From a checkpoint of a small image captioner.
Model: 14.3M parameters, 40-pixel images, encoder arch vit, encoder norm layernorm, encoder activation geglu, encoder moe top_k, encoder num experts 16, encoder patch size [4, 4], encoder width 256, decoder width 256, decoder layers 8, decoder norm layernorm, decoder activation swiglu.
Training: soap at rate 0.0017, batches of 48.
Data: trained on rendered made-up planets, 4.9 epochs.
Rows from block 3 of the text decoder, named by matrix and row number. Rows with one number belong to one attention dimension. Each number is 500 + 25 x the weight over the matrix's rms, rounded and kept within 0 to 999. All counts start at 0. Numbers have three digits each.
# q: cross-attention query (decoder.blocks.3.cross_attn.q.weight, 256x256), inputs 129-171
# k: cross-attention key (decoder.blocks.3.cross_attn.k.weight, 256x256), inputs 129-171
q.80:498500498530492436494506478481498490542507411506470556520536514500537520484500463468506501536498578513427512498477506519497470485
k.80:501503503506499508502536542581491610499500440514510550507497467499469477504578627459509488505489551498497495491502555501501492571
q.81:500498499505502499504493504504499495510533472497484501505500487498498505490513548495517498496500502504414529498507502500500495503
k.81:516508516501482497527490507515503499502479500508492502494511498502484499485495501473500498501476518472500490496504496511491496542
q.82:504530492510494505486499500506503539487469494502500507484499496498502499507500499502473576500497490500508475504500499480492480498
k.82:501500499499506512508497507470500500486498499494523503503498505501497504496499494500499514496496471485499500504505489516500508494
q.83:501500499499503532509503528515499504500491499503499494499501494474502480497499513499500501484498486493505496529498502492505499500
k.83:500498502504511503500511499486501500501500488476502495499497502500542521484503477515502500495494500501505511500494487500501493499
q.84:500497499500502499505491507499495506498519507501492500501475500488500491502502500504502420475502502501493500501500496499502500506
k.84:503505495498492502498487484490510498498499509497491500507494500525508493498501500513499500500498498501496501501535491479536502500
q.85:506530482518492511500501495537546496517501520501438514437513518487500490492489500501512496503501501499546487515500495465501499487
k.85:503557508522502588428499482483520500512529512474490496512495501497524501475502516508506465503504493476552455531531487491599488491
q.86:505495501474503500504509493513480500547504498485501491504498507509494510475508495508499497501517504500478500472507487504501514499
k.86:507504492495507549498521519549500504495498498504501507465537496489493504486495503495508493511551537495505503487553462542491477501
q.87:496453501503495493500475501494490486500520500497457493501500497503506515527514498508505459511502501499501505501505500499510500497
k.87:499505501500529462502505496500499510486458494498504483510488495521490499508515503499499500499479500500498491472499507493510528493
q.88:502530462500493505421496469499538496502368519500501502471503519496535470502492408533543545582499497499566498527498504497489465478
k.88:509534485448411519478424471466511470500468502500489399515498573498487499430486480524502504554542486509447499512508500504505511500
q.89:512512501479492509502499480483514480516449514489523482500485502501499499517507486509501574501501505498547501496492494505500513449
k.89:531511460451445487504401480484499494486499501503500499512511501485498484475508420500494508501504508505443498500523497503507503500
q.90:506499504501503506508503499485497525502500500502507492499501495500502500505500508502503495494503518512474501520497501502502502502
k.90:507496505508505498508500494503491500495505503499493497500499501500521495488515507500464507502499502499500502507501533514503500502
q.91:481502482496480504494479514497524548501499494510492528494514498516508498461496500500496594501467495494498473499511490485402464493
k.91:496510500491501497501497518487504495487501505496514493535500524500505534502485474488501498501506495500505492500499469506502541501
q.92:498503500500500513498499501497501517491492499516500499491510499481506470505495475500484502499492500499502498500501501485496471501
k.92:505482505508503516504502506481500500506518508497487513501480499509501499509489493497499506500494481480501497517499500500500510489
q.93:520516489470500511500479470498501502502497496487510487505468500496469497487502536500499501516498499482495499488499493504502495500
k.93:530529501497487516503477516508497500499487473530505492488536495502485505458491485503494501498515501507509529462545481527501504520
q.94:501473489473501514543472500463501517486497503497489500493487502493498496503482490493491503491498457497501496483487498500491499476
k.94:502497441492473493506480500500500475500500505510500501511503499508492477510500477503491509500496499501474501501505498500501519493
q.95:490499521494497498496501512520474501496498498501502496523501469501500500499499506522494498500503490505473511502501502500503500500
k.95:501491493493500503500516502511493512500504482534500517491500485523500490499506502503500500501502500500500498488499499512450494504
q.96:501500504504522483444504524512497502505497499506523486515508500551505504536504472501520501516500516498501505501497549498510497549
k.96:497499508499499501487523488528502517495493504499496475504454512502508507511498493484491537514507488498502501504499527505470485474
q.97:498495503500500495492510493539501431512519503526475515493502488498502564537498524461511430498501512503500538516498537515536544517
k.97:501501494497440463488488502477497510502464492502508505528491502473489504485485487501516476502503488518451488505508501465492542497
q.98:503501499485501494498498497497502500503501498480498499508492516525500507501506499502507487514497527501503515495505497498495507490
k.98:506506501474476503462497500467484499500492510501507506525494485532486521484481485496514496502491493512497497495506471501512509529
q.99:496493516500501505497503498501492496497536501483495500500510508514500534547505497507508477501509510507492512540504529499511499549
k.99:503494460556481499542509505477470507509505461493527487496502497487540504441475457519521476498502539503497528486485480495481504485
q.100:499499501499515495508500504497495511500500503489500498505499529503501512503503495501503500500501503498492500502513500510501498497
k.100:504495476488501476504496500500486511501499503504503536511506489510496499495498490505500494501499516503499511499502490499500499510
q.101:499502497500500505498510506472506504502438517498513501501521502508505496504512507511499528510499485500500500500501490549498491498
k.101:487521500513538526504496588475550483499498501498500445514511497503500500520582491487505494467467503494515468496508505480503505496
q.102:514470499514482485521477489500499501511515477488453494500510497489495497491496540500503504496494499495494502503501486499487484508
k.102:522497497500503482496517507502473515496500464494508525504513458491488515465479478506501460502499555452487561482499488510470499498
q.103:492500499435504500503497506443506580496497494494523499502479511500488494484494499495478563494464501489503482471500467501496514496
k.103:491503485492500496502488505497520487499490516501474499496510499545513499541507573474511512510488511501499456495515517491523519506
q.104:486504618541502476504553497493470491501522500485483469548491520490389529520524499521480457429526493536502523511528570521536521508
k.104:505534502451484528501467433501477467475471527497528466511497537515457584512419470502413503455556500522458502494505430501553533504
q.105:497469512499487505490496502476484501500570464465515494495540467496506472492488542512519475501539486540467545476489463451492486505
k.105:499500486500498523469545484495464515498511499489493571501504529502516501448481486521496423508490554507450501500486511507517502501
q.106:524499496492493503502502512498514486500498496512501501492493507495501497478497497495492504499496532494501502497500492518496509498
k.106:508499508498501502493523497498500505503501494510498593520508500491503501516497498485529486544505492497509485502495501537501493498
q.107:508523424518506507504454481499522530509496495492495500496501495499500486450512501499500590502433506494497467493500447475416501475
k.107:501470505497516483494549504547499501494530499504498495498503490502499487514546500498508562513496506484537518501486525527441495524
q.108:498500506515502486500495486477495505501508494492501500502493512511499505505495498498523496495497500498500505502511503500504492502
k.108:504500476472497534500492493496511530494491515477455501502499523495497498498501501494508496500498509506474463500514507503498500499
q.109:499502473509489486488486508508510499498501508511481517507496501506500503483499488507501516518479524501500502514498502500471488486
k.109:495484472502509498502519517531497509496503498502501500486504491503500505515499484489501515499501534496498509498494498505469504491
q.110:493499500482498501496493517506505501497498500505500500500500493497501501491525499500496517501500503500500486497489496500503506505
k.110:501483496502503503500489521504502503496505480498499506504524486538502495495508505501500484490506494501520511507499500491498498504
q.111:508502482500501510507493492502503495510470495500485501490539501501547495473483499495507527499500499493501485491495495505470494499
k.111:505485502508519506503513517515494566498521434512500513506510482536507500487527536482514496509503506502565499518502518500512465511
q.112:500500545499492496501567493472498500497488521498486490508495501495494504502515498528485499501522482514502501500494511511529506493
k.112:503501507492463484519455483498535484494472497499496497511502514507495486491502508475500471480497521530499499501513514501500509479
q.113:546521440503499550510499501524512499510493501493472502455499535500501508470511495491497507495477509528498495537624474454479512499
k.113:551494490485442488549497498498486513500493453514502617499490466488485487470569504469508502500455513512510483500523504490506515505
q.114:502493494515496508529441497460501509494504500509490501486513505513506508483496529484507500500461501506495495502497489491461503498
k.114:502471506485506487495557501493467521507485500496501594523552464497479501504490480493516488546452547500481497492495484511497516548
q.115:498502486503495495468503514500499488504506512506493502453501503500519505503506496486500466495507511515511513497497500420502513500
k.115:527498545493452494462511495513499540492499505510497526501490497494489490509494499464499497544494506531457490521490495500461515510
q.116:512502435499499532500491504501518492501499500487486524489502500499514503484505496451501499512497500496496487489494495510499506500
k.116:516494546527495499499522500514525510515554424499515508485566512485514497453527521489530471502544494510530475505540540460453455470
q.117:500499500494501497503500500493504483496503499502502499511476516500496503520501500464510501503500501496501505497499501504501538500
k.117:504503495485501475500481483492493495499500498500498466510497497498490500490513500501463497508500496532499487500506500488491509504
q.118:493493502494491517498471496480501527499501474498503509497509504498491480501500519507485506470469529494490500497495492473492413511
k.118:486479465520515505505537512526501492508520481503500521501551474500504497536501471507483514507472512424485546497488477524482505507
q.119:497499504511500498499500500510501481499503497517498499508498506500503512500501488504501500501502507487502499500500506555508499512
k.119:498501494507512514502488515506491473500516477473498450485501496470506493485500489509497493500502488492499522494491495488471473477
q.120:496502505500514498501507508544498480502501498493506500510495510510505503497497497500479501502520496503494480490508506531510500505
k.120:514498499480500496533465538507491504476508502499499491500503495510497511498503501476476508500520513495515538502502491511494491544
q.121:507500499504500495504505493500502493500496501499501499504497498501496506500502500499497500501499506498501509499506500502502488501
k.121:497502510500462502503495496507530496495499498509501467486499507519499496539537525427500547502473502501499416547506519495498511499
q.122:504492499500516502462493503517500427483514502506568505533427487530494459482493501448512379507492513493478502464457507462555573509
k.122:503501503508500517445503450486504501510515534476482513519457540460515499506492487504480501522546429498497480510494515484487511492
q.123:501497498493499492500498496494500502499500499500504498503493497497499500499503493533500504477498501485499501495501498502500502498
k.123:502508505494493501495495499492500521503510500501498522508499499517496498519496495499498490505424491504498496513505500504509532502
q.124:491504513497497486502514516499505501474483518513508499563474553547494508506516477500504504545507497501497485500473500611506511495
k.124:497493494515559505504507498511497507514528495493499438501526499525547501486459501500502489470509510501501509495492486510484493512
q.125:493500500502500499504493501446502543476487500510501509514518520507500463476493480495500546503499506482501460498479488508500498495
k.125:507485502496519539500503498504485518494516501455494506519501506496515503502511499522498530500498501479586511489509517536515497490
q.126:502502509530497497502567490459486544495481515462493490509492543513503507572528482510486541531503495504492499554527498527491473498
k.126:466508399501534501519492599497592451522503450493500403463517524503500498499535486455505500450493516467532513455495482485452497367
q.127:501502499515494508502504501502500490489501496500499500501498500506494495499500501494501500509501519501491509500487498503488497500
k.127:484501500513551508493545529496477478501506502511494480488497478502509528503500495506496516501507513435505504504455500497474498499
q.128:495508507503491502494520480497498468506499495512488493499500421499499501508483504517508438499501490506507517540526509498548499515
k.128:492509502503498524478505501496510499514507506498508500504496500499501503520472483502511495509510497503485500505512493495488508495
q.129:504495499504498501532488501511503500495493500524464523481497489496451502497497497481477501487499502501504505516501491500498516488
k.129:508512520499500517492506510501457505508499498493498504505501493483485500511489489484518476502539504526480495502496490497465508503
q.130:496512494509500497487491502532496512491490499505488498504478498492498498531500479500524513518500519500509488543524510498496489488
k.130:475484492500500509495447507491528471527500507501489478503506468510505497513498445543455545504500471517498520573511492499495488497
q.131:581500506507573512622499491465509506517515501464535497512505495496476478501504555501504499435497489478488497392464441500424518513
k.131:508500534504499504501483454492504496451500518500487500478481537505499492419512519513497500502511499496500473494499505503490507499
q.132:499476501528467492449512518498514475500469498504465518466500474484497492473492501522495500499491476530524479513503500485502495450
k.132:503526343456476498485490527551504497519480544552499495500526379614485457523498502454498499479499526516370498495420476552475535510
q.133:501518468501471486442489500499548524510460478448484521480520481500528490497464462513500588523447500494532483496524496492486397477
k.133:476482452432489494459421532494507498516493542520495502511547440569507499560467489500495498479479502504394497524481479499500568525
q.134:487509507493508527485468494545515509512499500496490517501499501477491499501486490498500501495496496488510488499496507495506498494
k.134:514503502499500502492496505495505490502511499499502499526537498500500500502493494501503497502497499499485500510533492500499516524
q.135:511548472511526497525484501502502523493493500493501501498500496487460498497497469493490631491463503495508491494499476498466489472
k.135:510484514504469500501503500505504501500494532492500518496500501531493501499499500500477487520500506500481516508500488532502503501
q.136:507500500569500510501498500501499478501505495544486509501517512528502574500532497500501495520501517471486516502522490499498500492
k.136:492498494506550501486503500491501510500509508496499500503549519495528503499501490489501498511507501513510500546478500432486484500
q.137:501493504502522506520489508501495504502503498531498505501501476474499498507507510488489498491500468510498513503493486482499496511
k.137:499497505491491514500500471499501511499498510500497508492522503522508498502496536487516491497501535516496501502465502499498496500
q.138:447509517478496496449545491525498399499550497495500492501492472485484501508501506500497359516576500511507499545496596500589512533
k.138:506498468512506504499548500509500543545500445505512537518502501518523499501496546494519496460501500496518510500550474522513502469
q.139:504503512459507500502498480501500503504511495496530496522505500497501479498496498500503490504500500486495501493500499499499518501
k.139:500502458523500496506499514506509506475498507445502492502497502503498499488497499501498499490449500499555500476490491520504488500
q.140:488504517493491501493510478497502465501525500522514511502505460507494501505481511504501433498608484518497500501502503506560528533
k.140:487524495552568516499525511502504509533500465507508499502503494485506501502499480499517499499497497496529503488500485488482503498
q.141:505507495554503500497507500501499465499495498511496497499499500488500501497498497502498500502534477511504490479503479493502503495
k.141:503509499514505503487486504507524487509513498534503502499490440519496488504487502504503500509509478503498496511521495489485503499
q.142:474479505513497493475500510500495504483499500499497510502494489497499502507501480502500499545500497502503500502498506500504492498
k.142:490505507497503505500500501498523499502503520506499499499501498514503503515500501500498500490496499501501510507495487515509504499
q.143:501501508511495497509513495502491499506500499500492498501492518490500541529512501501502497508511499507501513510502487498516513528
k.143:500496595532511573500504501484500501496557488500510501503495540430512538479497500480510501537533494514526496510545498460502500502
q.144:506498455500507497518471535508571583501467505497503501490501490500513488453499503501481622504450509484501489493495391497453495462
k.144:522498497481468491507433503498490440484499548506440507513492501530489500513488528486511483590551509554436486522501511495500531531
q.145:512495495502503501504516491519506499500501501497493519499500514497485496496505496493505446507494515490500502500508493514502508490
k.145:508494504488485510512514499506492516509497497494501511509501498496499500514520498475510498500472512493481497499493493536497507498
q.146:457521500504520499456486505501428504498500478509508471509502484481567500527513443578612500556498546514513486497499530504518475542
k.146:486458472511496498505518511455507531531490502500492533501498444517517509559502500503471522492430461473499572523502427560503502513
q.147:500497499494531500509457485505492500500500501500526479518496502506501485497502499492504516516500500479488474451477488512501505497
k.147:502496494497498500536480506518522496494486510498499510489501484527507502522504526508440524498469500492497537501514496536562482522
q.148:542507494500517502558500501482517506508500498463510514489510512504469500460493512443500510481491497486495497477499488499487520499
k.148:499549524520487524505501474494529497458510501516500500496474494509491496480499491487506500501542480501500435501502494498488501497
q.149:514461499467497516592500495501549483519527504506496504489534496529505462475500543512502498423506489444480504416486484501489516499
k.149:533543428422454475514486470603499511496492536498501507489513508506502506475536559499499457435497585510476495424406497542549496500
q.150:499552509523513475479504499489495523490496485502512537500500560508519508536501446483488499565500517488496502518511499491527489494
k.150:476455554585561494453503495440502502510557505502499520554492501488516522533493484499507527550472494499522528556500500401489479493
q.151:475526570498488478407548493473485495498494500489507499504503468484521508512479488548498477546547499529526504560504535500591502519
k.151:410499517582521513475524498484515521557529496506504529528493498519523507502490477487561501559488448496500505506499501444479550496
q.152:508494505518541511514507508500496488500503556512500498503474495491500496509507509507500494501523496425501502501501512500505497500
k.152:501464509492484544549490488504515471494494499483491499497514504496519502475498570505448538501501504501499502499500502544499462502
q.153:498503550501492504493541468485489479470503491518494489499494467502499519525507508525526389494557495561502519562552516513624499510
k.153:419509528504509572478507509495501515550557495509532494503497502462498499509485412492541465532500472496512498502468500499468507499
q.154:481601498505515452461402465511459584487504467451534474535497609507548497577517417498591521596458648464483496530503509508489496508
k.154:409369499636562508499523512361505499498495515491501542555443503455530517552497412558449554503486331498589540569498490499488498496
q.155:501501500512500507526500512500500501501502509464499500501504495497484502499500520501505525494511487505507482500503464497490493499
k.155:508499502501476525501499502508502500503507499504495498474523491515515493495501502492499501501496500501476509499496495523500499501
q.156:632424494481553542691499520494507469517528503540505497493511498475499424441460710453495481339490503490466531408467445516471564500
k.156:574591526380389472512432403611497492434438498499469496465501500504484470413518609499493381466509594506429444402458500668551497517
q.157:499534505514538497479503499504494492474467514489497504502491558500507502501515500518529497528503508466498486490509500501514476478
k.157:500500507542495498495486500499510497499511469488517499519498512460501499500503495500514502579507484500501501501504523471474493501
q.158:463506524468490499470500489456515503469516488509515506502493470539485447499471500500476498505502493511497523505486514502517488526
k.158:516539480460498467504515507507479503501487502495525505492530500541497494483555543480519470462447531485486480434409476573501505505
q.159:487494516509577490511491501508480500472511504501531499566497565496497494511517502464511492505508512483466502459463499528517505553
k.159:504473506559506445551509456467483517480485498461497504484465574486511498477523517508493522500442490499520517492506510507539466492
q.160:484489510500514410498499493498438587438534413484511511511479561497512528515497499499480498501505546500457495464496510498492494514
k.160:504493492493509469483499512525522498488418533536488500498509535500503473499502512487510499541503512510519535494467510503500485488
q.161:488501446568505532498495496489482516446508508497499489486498484527535488529503477498518481527504477516518519591561519515500461517
k.161:482476494477551452512524540545510496452516492501500481498477492503498527558503504504490555496508506479546550494500490491486506502
q.162:502421545541529520568485592433489490479540457508505468575492493518499515498517534441504502473501521499415497441459448509503539566
k.162:499503509528499501503587520514432544486505497477500539514502506510499501488502505499566443469490590451503492516488494511513437502
q.163:453506544476519507495514501501410542490529498492507496507465519482495499546482500519500459460520497498503526502519510489526500528
k.163:503501503483501502508496487501506482498484510492489525509509507496489496498473464598489502496489501515495485497507498500507498506
q.164:489509518485492500497501488467502538515489521504499520499501484497471460507478502498499500493500481510511470507439510490500493500
k.164:544486493502467474489497476525478547500476495524508518497504459487489432493506404503499500500486533501502530495481553513423500502
q.165:498501499499495503501481499478499500487503486530510503499486468491499455495500527496538499499497524496497507495548499499496497512
k.165:500487467501498533490502503492563501523489504487476529470478499499501489514509504523502505498476501500455492502504500505577517502
q.166:536543484487532498510505515535491481481514500517511477490507502497541485496508480492518480522499493489498509491534482506494507505
k.166:535503504501497495494499501486512489492466505497490490502507505516506506503481498505491512483509499500484496504514496505507497504
q.167:527500481524541502524467509493487557459499505423545467528482544502489513502541457499508580532492507481500481483504477575492502497
k.167:483422491527634513486581584538431501530542501581515505492477494499510492506510537511516518505513446437576599500455563498492481508
q.168:502457500490505508513482499516530508469498496450506500506514508490495498495513510471509538486498506473471464382486453526498500510
k.168:514498545537504519497523504490468536474498497513503522499500476496503500434514501510538466507505526500526574502500579500500455498
q.169:501547483516482571475567467499527411501464525516506477470535484498553477502493447503480497515505478476537500520499505501523499496
k.169:534507501498476491537430495446503491504489491496486442504496500453444486515477435500405566503498444512452497524506520494479539498
q.170:563531438487475477501448515525518564497502502465499512428504560505492500475502447471561515494471520484501490511572512469431499494
k.170:501503469470454464520438447453499443502490501520499482590452475467496494510495346512452493487504497571451499495500484474493536500
q.171:513504464497494473502499501507534493515498501519518499500470485510474498475524477486524511539473558492496501488500488524467515499
k.171:489495517472414498509478492500509492461430505501491478503498501511486501484495541439499505496501502501501503502496504500519497545
q.172:512507511486526474499500499403544500488473548520505499493501517501492453467497513500498514498510434526510491485431504503513580490
k.172:495460464485505503496508644514501494524504549583463499398510497594524474506504513500494524481492542495483516484495503531473504550
q.173:474498488494512504485498524528525443515509489542523494454500466500518452497487500461525469525493496489500535500507514490513487540
k.173:546500524474372511530447420472512519499473462487465475504499492502480549482486487515490501505463508541458492504663493538517500529
q.174:523522491505498580478506493531500420581476581497489495484574482458495446496499500512499496499501436525537533506506497433498509483
k.174:491482500496494505499498486469524510532516510495477501509508511505516501495439468499499493477488493519448457523503500539501525497
q.175:501488511502508498508523501527453499486545498516498506506482498498493502496496545493457450419508519502476506502501502425505534498
k.175:470501492524493492525470503484544450498495524515427425464521546525521485452500517503529458488499526507497499503485501490502471458
q.176:431562541479415511331510501566493501489490502461464558488526477527584495538437363544452495527518523522518463529499590474560353505
k.176:437423488505522504516531490468503499556497499499499521493467510455500486498487446573489509517495458489485504496485532506496505501
q.177:461529496450522494478468496495523539469491497489528510500480531472491455502479461494492520504496512414500467474488502541509497508
k.177:532464441488554522474507580505451506544511488504512527459499493493485486489500486518484506492540475477505514475518499477463504546
q.178:506490443409498468496446458524533501580499493548460580412545482493484489376412520495464547486457500514488522468499445451452484449
k.178:598498433456418490501497495451501500516374501502442534479541461525451493500490475514523466450492495604396513455526482514542487564
q.179:520518483547465488510514501512501496558499477491437503479512500501485531458513489539490543554489558521514511530530491499421499468
k.179:440506513498540516492506510483504491479473570519499462599499518484512513512489516465490500510526441529583488516469508463519490502
q.180:509503490513485515514501488488511514503502532483483440504508498475488515510520493506503516487491510519502508524501503498486502501
k.180:498499513498510501479506493502477509489498515516486470534501502508484501496492543451499505499501495513498504516496510526495518524
q.181:477426561484523339483578555500505424447557474517502552559474498553471586452548505507498466595496554484442513474499504613547491540
k.181:428478483523578569471519541541523524555520553499451513494492565635613509506501661420470505511550458344527504506489503495578480561
q.182:522498476513494529521495484482477521494542489502430486444536497503521525499492533503505483479487502574501524539610492391426494482
k.182:466500519490477503517499459406585455508462522499490500536481510514511493525483465486479510484461493506477422537478472534559516475
q.183:536527537513491499500524487540489492518505503481514440512500487504495529515542476503507498509501494517500549524510512502505504502
k.183:529469505467499516500501501534500501463535504499485501491498500500525490488503512501499512502537509504499526497502556500472451516
q.184:521500501506509487502511500529496483520517489496467518485501499543518507496502498456520451511507509498490535509505517521509493492
k.184:549498418482466502524475488499479496456455497501462499494489499522497530478497509497513471446507504525492531475530483494534471511
q.185:501502525501499480499524500505500509463500500465527494516502506501479503524513501500502501500499501500502499492502519545499498498
k.185:470475499512558501461517526499585502518553538506487498504493545502552501507510555484497521526489460487515506510489506501512503502
q.186:488451497496505499505437499480498510507475504464514495513465501514473503490558504522494604493495452500498427390453439484477501514
k.186:504517586493496477499534488501449521501490494509496501532485489553416501512504504505493533567471500497506504532497529581475523517
q.187:491494508495500519509473497499453496503563494501504497500497481518522489552505531498544457492501497500450516509502505482512493524
k.187:509499439503486438553487444495490458494428505500490499513499477474464458500496434537526496509472570501466520500501501497508496499
q.188:516531516520497490505539502513496514480497514487479498501494562500473532518530494517459492498502516505511517576531507520501503486
k.188:486487510483566508508466492503560491492555569495473427502520528503505497510500478510441605501500498499532500531484505506486494510
q.189:509494487528499518492493496473521489497506505580519498501469507509516513500533448488495512507492506447502488504537472501506521494
k.189:503501527479453497524511496505516491498512503518489446501521499529500506489490503492463558498539526494497470523500504540446495501
q.190:428465590432515479485590516493510497496491503460563500591506526504511512608475442390473475544590484517493416452387654619647559606
k.190:438539521657609501468495572499500490486609501419509475496541591498539556487508490598562471514558429428616539471500478433484466472
q.191:519508544442510464518501501496512494493495502508531500502486496501471492494493499465519500501502499495496478454442499555506524499
k.191:498463407537501505480512582501489507499503499496504590495529500482515487500543572471537498498504501496500552483501498493498473500
q.192:500501496489515520501506507537498465504503501517513513486499522503499484499498506461481483505503498497499502478492504508508496515
k.192:515513565528470514500422523462496499508576498459500516591500488498488530500470478485489499503512471498500502527511451503506506470
q.193:474475649513481517474556462537344456494562476490477498561526492508542571583505504554475366501524497568508511584557559499561488530
k.193:505484532468494547436500497525499526415509553422466506522483559530570580523499560504473521507528440500508520520544566529497497557
q.194:469525508587473502420503533498486519486500501498491505512554495504487488499453392536475501508498524471480465504494500518523422494
k.194:477488496484535524493507501443507476535498515499439500463531502471532471489500454501504469498506483506509511477472500504497407500
q.195:517502499522498508500514488510502497506500498495473503520500507504501531482504468445495527513464523490485490505493499523490515492
k.195:462510373527495497512475505512504467492506493518506437441508477475568477421550502555497500450501524482496509421434499489510497494
q.196:494493484512421462378534503463533417513500506543491526501526501503503500491500461481476501581502552491485497503494501525500489486
k.196:485499482504543495511499527501512483501509496491504476500525492495523498502505466539474512501503512375525496490486460517492496490
q.197:504475501493481453548525495438501502524499499508562495577492500473479566459500502497512509502497499502492464458426463532498674518
k.197:502497495502560497439477519504551503517494509546460498499508501499505502487499489505466480471515509512477507490494504484493500508
q.198:528512499548486495480554475511501505506494481546420504483521508517543547538504439497489438524505508481507493610549567498500493494
k.198:455513540506443553493493503481507479501562503498499469492499500502510551502501513499491505500481480463501498514569519421504509501
q.199:493495506466502464464506472507496458496490543498504487500476492496490483498501481519525500513513474505540476470504501554509524501
k.199:503491535486489508517498450470532475524361594510416504500492517530505452599462508469504527501479476511454486625476533557505458500
q.200:472503559471514413424513501490453481492527443471519529527499450536546517484467497533498432548544499543501477493501524569568497505
k.200:503496514530470472499503471478492520461485540422447517490436504436483467511513485501514506502494502484499489534496538499536502484
q.201:505497472493496487499493494500595501503500497498499525481539500512517499501492488473503501508489511501500492475502514502485495500
k.201:514496524512482492518502490479503485499554481496505512500494485505475493482502505492477506520477494496499450509552502522486514503
q.202:506515551488518535528573484477471373521496522506512458502491472469511467512484505497515419483498470505505602518499500505532527549
k.202:411479499514506513518481551476521456514599508504467518416500498434513513506469471507503529501476474479503453505515488428502498474
q.203:500501518517499480501546501523501482476506539501505495499497495517483526498505509509508450524510519504503508513496501558525527519
k.203:507502526500507482497476464490502499476488501499463500504503497505504495603477522495521501586500514515489520571501507501538459500
q.204:495500513503498504486528499499486498510503495498485500501532497496536500546497493531508485502497498489500501511520545498503445509
k.204:509511501505483546475474468447512472526518506469488501503462501506500532471491502554497490514498438473502497502519493490523479500
q.205:531497478492503482503449483509495527478500500480502500500486502500498510497501511489501519494478498551500491480505498478478501498
k.205:540501478473495497508485501519493503499443498503501524487503497512495500446507499491481461473520502523504509479504472506493506508
q.206:500498507511516500497525509507488476485500515501503484502476510467500506519523513496504491499516491509510500502499507518523543529
k.206:504501495506471495498481496510501502497497499505502500513518495516517506517495499500499503505500503501502500526497499507532515505
q.207:505457499504491493509501516464461584494500509484538457498483492501452580537559544492503525478498466576507499502515518520486499471
k.207:500500553477504538499465499403483501503463533489485490598472547503481527534428502507519465511508459538500495536484502521523486530
q.208:525503457492502498500498465501516472500461498484493487494543588490505507497502451493511502532491518478516488489501500621488502498
k.208:495496508535530518498512465487510458510497494501499495512503499501508500551500518496502504557487488478541500535480510515517460441
q.209:499486481501503511503499499462560478499499501502501504499500484503477497404500532496477517532477530497481501486457428492499517502
k.209:517528478478502458503483491499501495483469501557496500502552499527496483531456486501487504509507500533472521500509493509500514498
q.210:501440505532531510517503516496420498498536498500503466517499470498506551535557583535487495483506495523457524510525500491500504523
k.210:595505519444502514471503493521509552493491500493494503550487501566507554499464502518492498503529503519492500496503493564527542553
q.211:500495476544500502498482497515507494501500497502484510499523503502504486526495473455513516492476500458494485501493504484465495499
k.211:502508500502490514501498496501505503500488501514500510501499495505504533488467500541496498503494501500493512474521487502524505499
q.212:498521501474475500485501508503509483487500502527502516500516492537500474495478502499500495512492518494498496508489501491502508523
k.212:497485499501466488490522493500483500498500496498511520491491492503504497501498504505503500498499499499501528496495500508480498500
q.213:473487521498498497433605507503502469503500499513498537502499495500500467477465410506495483567497534492501497492481585540529484516
k.213:488482500526464473493498450492490497452485504493456467495490497479503464504524508562494510524485504461490491530428501499503482462